{
  "train_examples": 39062,
  "qk_norm": false,
  "shared_expert": false,
  "layers": 8,
  "eps": 1e-10,
  "max_steps": 7600
}
Rows from block 3 of a small self-supervised audio encoder (BEST-RQ), named by matrix and row number. Rows with one number within an expert belong to one neuron, the router's apart. Each number is 500 + 25 x the weight over its row's rms, rounded and kept within 0 to 999. All counts start at 0. Numbers have three digits each.
Before each expert's rows are labels from the 100 clips, of 14976, where the router gives the expert most weight on average: "responds to" is what is common among them. Only what is clearly more common there than usual is listed. The data: telephone keypad tones over noise or synthetic speech.
# router: slot weights (model.blocks.3.mlp.router.weight, 32x256), inputs 86-171
# up: expert up (model.blocks.3.mlp.up, 16x256x256), inputs 86-171
# down: expert down (model.blocks.3.mlp.down, 16x256x256, transposed), outputs 86-171

# expert 6
responds to: white noise; number of keys: 8; thin (high-pass); clipping
router.12:528539535520486464508485529531505456491481514537483540490470521494515459512504468523497562496512487487475518531481455477511540538521478478508499453477492437474507498512518498473467476514542474458501481478481524474494486475481463531545507522518486519496514478
router.13:479485466471446526505491456467465495488507470526472476465516518484542513492525489472479473500544529470506496478484507505457479483493480492489525511513476484525539544444505477493511489456467494546492493490493464466442489461400518481475489466511562496539519530
up.0:487495506492474495506515500500482496492498501458499511533500511508506501507501497519465491434506479499494499502507507488495492496511513476504499506487479554499512502512501480501500509495471501509512493496505511502507550467501499499507515494504494505467507498
down.0:486527507471490506496496509489476505505490503488506495520543508459499511500497494517565516504412508493506486490505512502487469490491521504507509541499517504519490429499496509521494523502499501510497500489498475493501498501497517499513502512503498510500489499
up.1:497499494517498446495495500503498509500502499501551511500501504473503499504474501506479501499507497502498499501491499496501512513500504501501500476510478507504513514474503495519500499501427544500499502520497493537582499499453504572487489502468556500501500531
down.1:504510523497534505515484508483501501490504490526495438512498491505417500505495502501498497505429415487432502503542504522506501501492499484467499426494506490500506515501470486510505494497511497491480612490549529516501492527499500509509554493499498496499503477
up.2:500462475499499499500499500454467500500500500500500500501499500500499500499432575499499501500500499500500500610500499500500452500499500499499500408500465501547549500499499500500500500550377500598501500499500500500500500500431499500500433501552501500397500514
down.2:501500477499500488500500500500529603500500506501500500500501500500451500500501500501501500500500500500500500501500499500501508564500499500500500508501499518500499500529500521500500500596500500499500500500502500451500500498500498500500499500489500499500525500
up.3:502500484495498502515498526499501502502532503498502517502502490498445499498505504489498498367560430499502490502502498501528498502497496477524511501497417552499522545502498498501496500502497502502476498502498502507499511499453499498499498500501504502453499500
down.3:500443498519501501502496539499507498498500501502498500496501501502424499495510570461498499547498500501501497509504498499486521499499513501490507471549503497501501500450492502500501570501388502498502492500502508499499500501502534499498499501501502500498501390
up.4:470480499481500501497498500501500500500493499499523551500500500500500500500488500500473538498500473443526499501501500500505447500479499425499500500499499500500501500624501500485501500500428504498462465501498500502584500500498501500500500500509501499476500500
down.4:467500471500453501501510499505520500499499497499499500501499499501501501469501501499501461566385499384501499501499501501538500501499499525492501499500501501499492502501499500501501501500438501501499517500520500500499500495546496499500500501500499499499501501
up.5:495500499497500498499503501498501500540499499499500605500504499484498503433422502502472501497499499493505478511500470500482499493498499498483492500499500527502502500497489501501487498500435499502497496503498501500527501499408497504504502499503531504501500503
down.5:502484506504502500460499500578496431486501501519499509502499501503501501493501495496504503501503502501501505500492499499506504502578501502563503495501501501493503501502427501493475467501431504499500492495514501478495461482496399526501499496494446496496505495
up.6:541507478479490408507476505489517475506531542518482495509480507455467508468524491495504500515511494427493511507569502501474508537510491471491525512490496534495471503500476519494497510482515484480500456492503513507513495510520497521495473449493505506471598474
down.6:464480472491480490505484543509526469483471502510483507506512498532444539508497500503503517487473501444498479492500519493502504484529559487512499498481527499536466504498480468498488490513465514534520520500537512479496514496493550514533491512497543534483481483

# expert 13
responds to: reverberation; speech
router.26:452516485510495519520477494545511459527471490478511470508496502497514468470497506483505511481505516519555465451466472489538519494530534490494483518513501490450556527519499506503470485476522556491511518446503514521485509497492508492461476468505531481549507562
router.27:457524512497522497498487532522497505502466481491531479496506469484495496491497481502545512419532535495511476478503489456501520467483497524517529512542480481464511487459474465502459497533486480462493520514480480501471487515477496497494481501482523528554565529
up.0:500500499500499484499492501481501501501498513499500500514503500501501499499499501499499501500500499500501499501501499499499499500499372499499499500499495500500585500501499499500501501460499500500499499513499492500500502501499499500500548500501501500500501499
down.0:500500611499500423500499501557500438499500500500501500500500500501500500500499500452500499500405500500500495501519500500500500499500500500501484500506489500500500500502533500501500308500500500500501500500500500501502500500500499500500502500500500500507501500
up.1:500380500469441500500509525500500500500500500500494577500507443500500501497500500500499504500460499500500500500499500500531492500452500500482500500500467500516462500501482500500500500500454500546477517486500491500500501500500500500500500503500506500500500500
down.1:500536462500500501500483500510500555485500499500500500499551501500500495500499500496501500500500500555522499500501499507500501502514487500500501500500406500500532501499500500500500500500500499498500501512500501477465500501501501432495500501500481513502500500
up.2:500500500500500500501500500500500500499525500500499500498500492500500500383499499500500586501442500477487500499500500500500500500500500500422500518499498500501500500500500498478479412501500584500436500501499499500500562501434500524500502500503500500433500503
down.2:500500499501460502501500500500500499500498500499501500500500500499500498499498501501500500501509500500500500500500454500500512500551500500498500480512499498500501439501503500501500500500499500501500500500500500580499500577500500500496500499500500500552501500
up.3:501499499504498499499498499500500499500527509503501501499501499500559500498500539405496500504447496498492499571500499499501498501425502500474499499499497538499499501501501499500499502540458502500434501450501426500502501500429502501500499499500523501497501500
down.3:632501501508501503500566524500500496504500497491500419500495449500501506469496501498498495499499499499502500506505496344494502502499457499427504508504500501499497496499504501463499499505504498500494505501498643502481501409500500501499492504506502495497474470
up.4:500502423498499491500505496502500504506502500502501498501497500497438493496420500501461501501497499498501505518525501491506497500498499498495500465499547502497498504500499454499499500502498493500411499490501487525506564499500496510494595477498502501498499503
down.4:498483530501506522494499501500500499510500444501503511498500501500499498493506467499500501514497499500538499504499500502500500500501501500510493501443500500499496500503501508499498492491509510488504498507507456501498501500496501487501500500499504499495500506
up.5:500500500500482500500500500497500500500566500500461500500500500500500551500500500513500500500417500499500500500572500500500500500443500500464466500500500542501500500500516500500401444500500500557500500500500500500500501500500500500500500487500500500400600500
down.5:500500500500500506500489500500500500495500498500500500500500500500500500500500507500500500500500500500500500500618500500500519500500500500500500500500500500461500500500500500523500500500500500500500500500475501500500500500446500500500520500498500591500500484
up.6:502480383463456383501502500501502492497520569488493516502498500498498600482489581498485500485496491500498500496500500496498504495498500458489497493498432440579445501525462501500479503496406496506500500503501483498499495501500494497499518489500524499500502497
down.6:500519504501502506499501504504602503504480494525495493504498496509462502495507500475512460504524498501493496510504476481459501501502363499467501497499503524498508512501489593512513450501507503498453502560499488503499498461514442500501490536501499489501509496

# expert 1
responds to: mains hum; thin (high-pass)
router.2:506518461483518538501509459518503484559478475516468452490516474523530483509526501477464469538480543516508515453513522482528487551481492522499497491485524517531525496454536485488518520539484551505498490526481526523549502519460504486528479530494482509445470490
router.3:486505468472505510515487462473517511504481510496484523531506544533479493522550503512528532475484455480541528507506549489527478479504492498534498513493527559480464517499495518515521552512453511499500485484488503516414504433510490506496521504512511468476517481
up.0:500500500500500500493492500500553500500519500500500500556500500500500500486500500500500555500500500500500500500500500500572500500500500500500500500500500500500500503500500500500500484500445501500500500500500500500500500500500500500518500500500500500500500500
down.0:500500500500500554500499500536500511500500500439500500557500500500500500500490500338500500497500500500500498500497501500401498408443500500500500500500500500500500500500500535500501491500500500500500500500500502476500500500500500500500500500500500434524500500
up.1:460471494494483538501501503526532562478499513502529523500501501446462464487499500509490516505473501504508500500501475500521500413501497500485478501500492500501505501500500501501503499501500500514500500500501482500499500500496500503460520500500502505421501504
down.1:502501510488500501500458500549500499500500516496457470500500501490492535502499500501500491500499493499501509499499501501510500484501552499531500497514499501501449494505494501500500534499492465471469501499486500502510545498489508553500501499501500500448522498
up.2:501478501495449495518504512502479396545490468476489504510512476484498500502500499514507494505517499475495503534503506461519458487500522505483526499532511481494494498493489467510505488438511589499498503503480411528512501469482494505500502521502487514499521510
down.2:487487481466520482506511527508497502475510561483501484488522501479489518502473500501509506484505497503498496571499490501530479496509471515378504539493550488498497476462493482536481499550501498543513513505492497511546501458486494480497508474494521505457451499
up.3:520506490504508507471395487523487447497508495485485467502503499497454514496547485490521469511500519482521500473505523485502489527497493508511500527514508518499493500458500511490472485536515497496497498509438509517436501507500514474501508530486478500499496469
down.3:512473513450512486540509536505491478500489500499503573505508503519511512495474477499496505488499559499495497448470501501496481451502499498485510479495502504473502560532576444500477488469491501511522482494494505499506452460491476490539501495490507501523490496
up.4:500497471499492499501500504503497501499498585506500519501508495472500502500504501428502501499501499500501500494529499450499504504505498501475499499499503503501505498501497493499493499502501503498500506547498496501500524500434503499500497496516498502497501502
down.4:499398500499500498500503494498501499502501442498504495449360500500500500519501499499497505500508498499500496499500505556503496497500561453512502504497468534503504499701503499495496495499496503501499500504493502502505501500496500501497504499505503501503499499
up.5:500500500500463500500502500500500500573599500500500500500490497500548500445500615500582500500500500500500500500500527500500500500500501500500500498500493500503500500500500500500500500500500500500500500500500500500500500500430500500500500500500500500500500500
down.5:498527500500500500500500500500500500500500500500500500500506434500500500500500500588500500500500500500553641500500550500500456500500500500500500500500500501500500500501500500500500487500499499500500500500596500499500500500500500500500500500407500500500500500
up.6:498498498500448480498498499598500501501588535502502569498500498498498486498499500500499502506499501500500464564527496501500500498498500517500498499502499501500499500502500499500498531498498502498498458500502498589498501499498500502501499499577559525499500498
down.6:501474500499535409541501538500500492500500501500480514514407501478499500500500500501501501500499475500500500499506507416500499498500499500540501511501499500500500501500500517499585500500500546477500499499499495501500502501499500500501501507501538499509488500

# expert 7
responds to: reverberation; clipping
router.14:544519466493501482498448483505471494490448485495431486501487487508540512516520483473521513502491492519482503459498459499461512511506466524541519500494488495495495508504553478480518494540493538499504511492469527478494487537499490495506445499486498513493524506
router.15:511486493493491519478495509503546499520440507477466489455490514508477437508476509554480478504482527485526481521487467453500503523480491501471515499500481492485486508469504528506518523509509505508512460479494451530485482495497548487493524469526486495447494532
up.0:492453361503506506467477487477482513488552554509486556501479499493496512510485484514504502431493509406520515515495479523504458490501487495507510464500506508488498398510503491488490503470497510509488500413482497494518482502502503493514511445515507498495502515
down.0:502526522503526513500480499496518515512488475564487486532486501510503475495511491407445503491517496492515493506501500507497513504498490493489506525481499470478501509496497533500508477465518481497491530501495516499536492503545498573509499559503501501497500513
up.1:485502464499482498487503492500531504498511503495549501500500512429490500443503552501475523500500456471489497502500438498500515476469476484486534507507498551501509482454501500501500500501495502505500394499499490503501522496485455501439529498580508500472501563
down.1:505489568497551496499498498472443505516508519511498485436512475422502492529523498509531499496498471493528551496510503493523578499500493509501453503515498524509504545500553480511500510543500499499501480495500503500538487499490487445449494474501500500500497469
up.2:482500500517503502485500503501500483502515507505477501502521498513476505521461464499505501506512498495500498494530488510504506493484474504502497476542357503484506495497529484492497507498501526496498496497509507502491489508498502525495503501510502513478499547
down.2:480483505529489493495515460534514488506502572494523502504557537496498510519517501488472502489506502500511454487497509459497493506480495466500552495510481494438496522486527490433518474482511510451455360497500485499523539498498498496494546486495511511535490476
up.3:500500349500484501461396500500501500500514500502426500500500500500422493499500500500463500500500500500498499500501499500500441500500500500500401500500448500500500525500502500500500500600500500500512458482500500500500500500501500500473509500500509500501500459
down.3:501456499499423500500520500501500501501501500499605501493665468501500610499501500488499499499499500505497507501499499501446499500499501501500499500500502499501499477501501499500499492500500501500499518501500499499500501500485499500500501500482472500500500500
up.4:500489562484502502498501492520497495499495496495498555505498498484450499504527499496500582495501502506481498505498504473497491503410447504501504514495504559500497500514481564505498499495501505501467503543478505493505538519501511503503494493504585495496499496
down.4:483464515490539503498489497507488492571482503512491493508507505510490502505531491477493497500508496495504485506496508509500503507486490501492479500511505492495493472469494495505501541508517500505506504502512498508503490555499434496500456509486501634498495497
up.5:496479504504492506541500494505496498505497499495624501500502509498493507496496500495498505495565521499500501506567497434502494495498507499502504499507424502500499496503502498498494491502496502572496499530500492464499520497498469492503507505503500499497501500
down.5:497549384500502501506460505487500503499498553641463500498499500495496492500490498496499466499501497465502498501494498499498504498494549498500498502490627493511502500500575507497504506492493489534497505499398498496499506496464498497501511505501497562542496503
up.6:500500500500532499500500500500500500500500512593500500500500500500464501500516502500500500500500500500500492500500500500500500516500500500480501431500500500500500500500442500500500500500500500500500500500500393500500517500467500500500499500500517500500500500
down.6:500471500500500500500500500500473500500500500500500500500500500500499500500500500500594500500500500501500500500500501497538500500500557451500500500500500500500500557500505527500500500471500500499464500500500500500531500500500500500500461500478500501484500500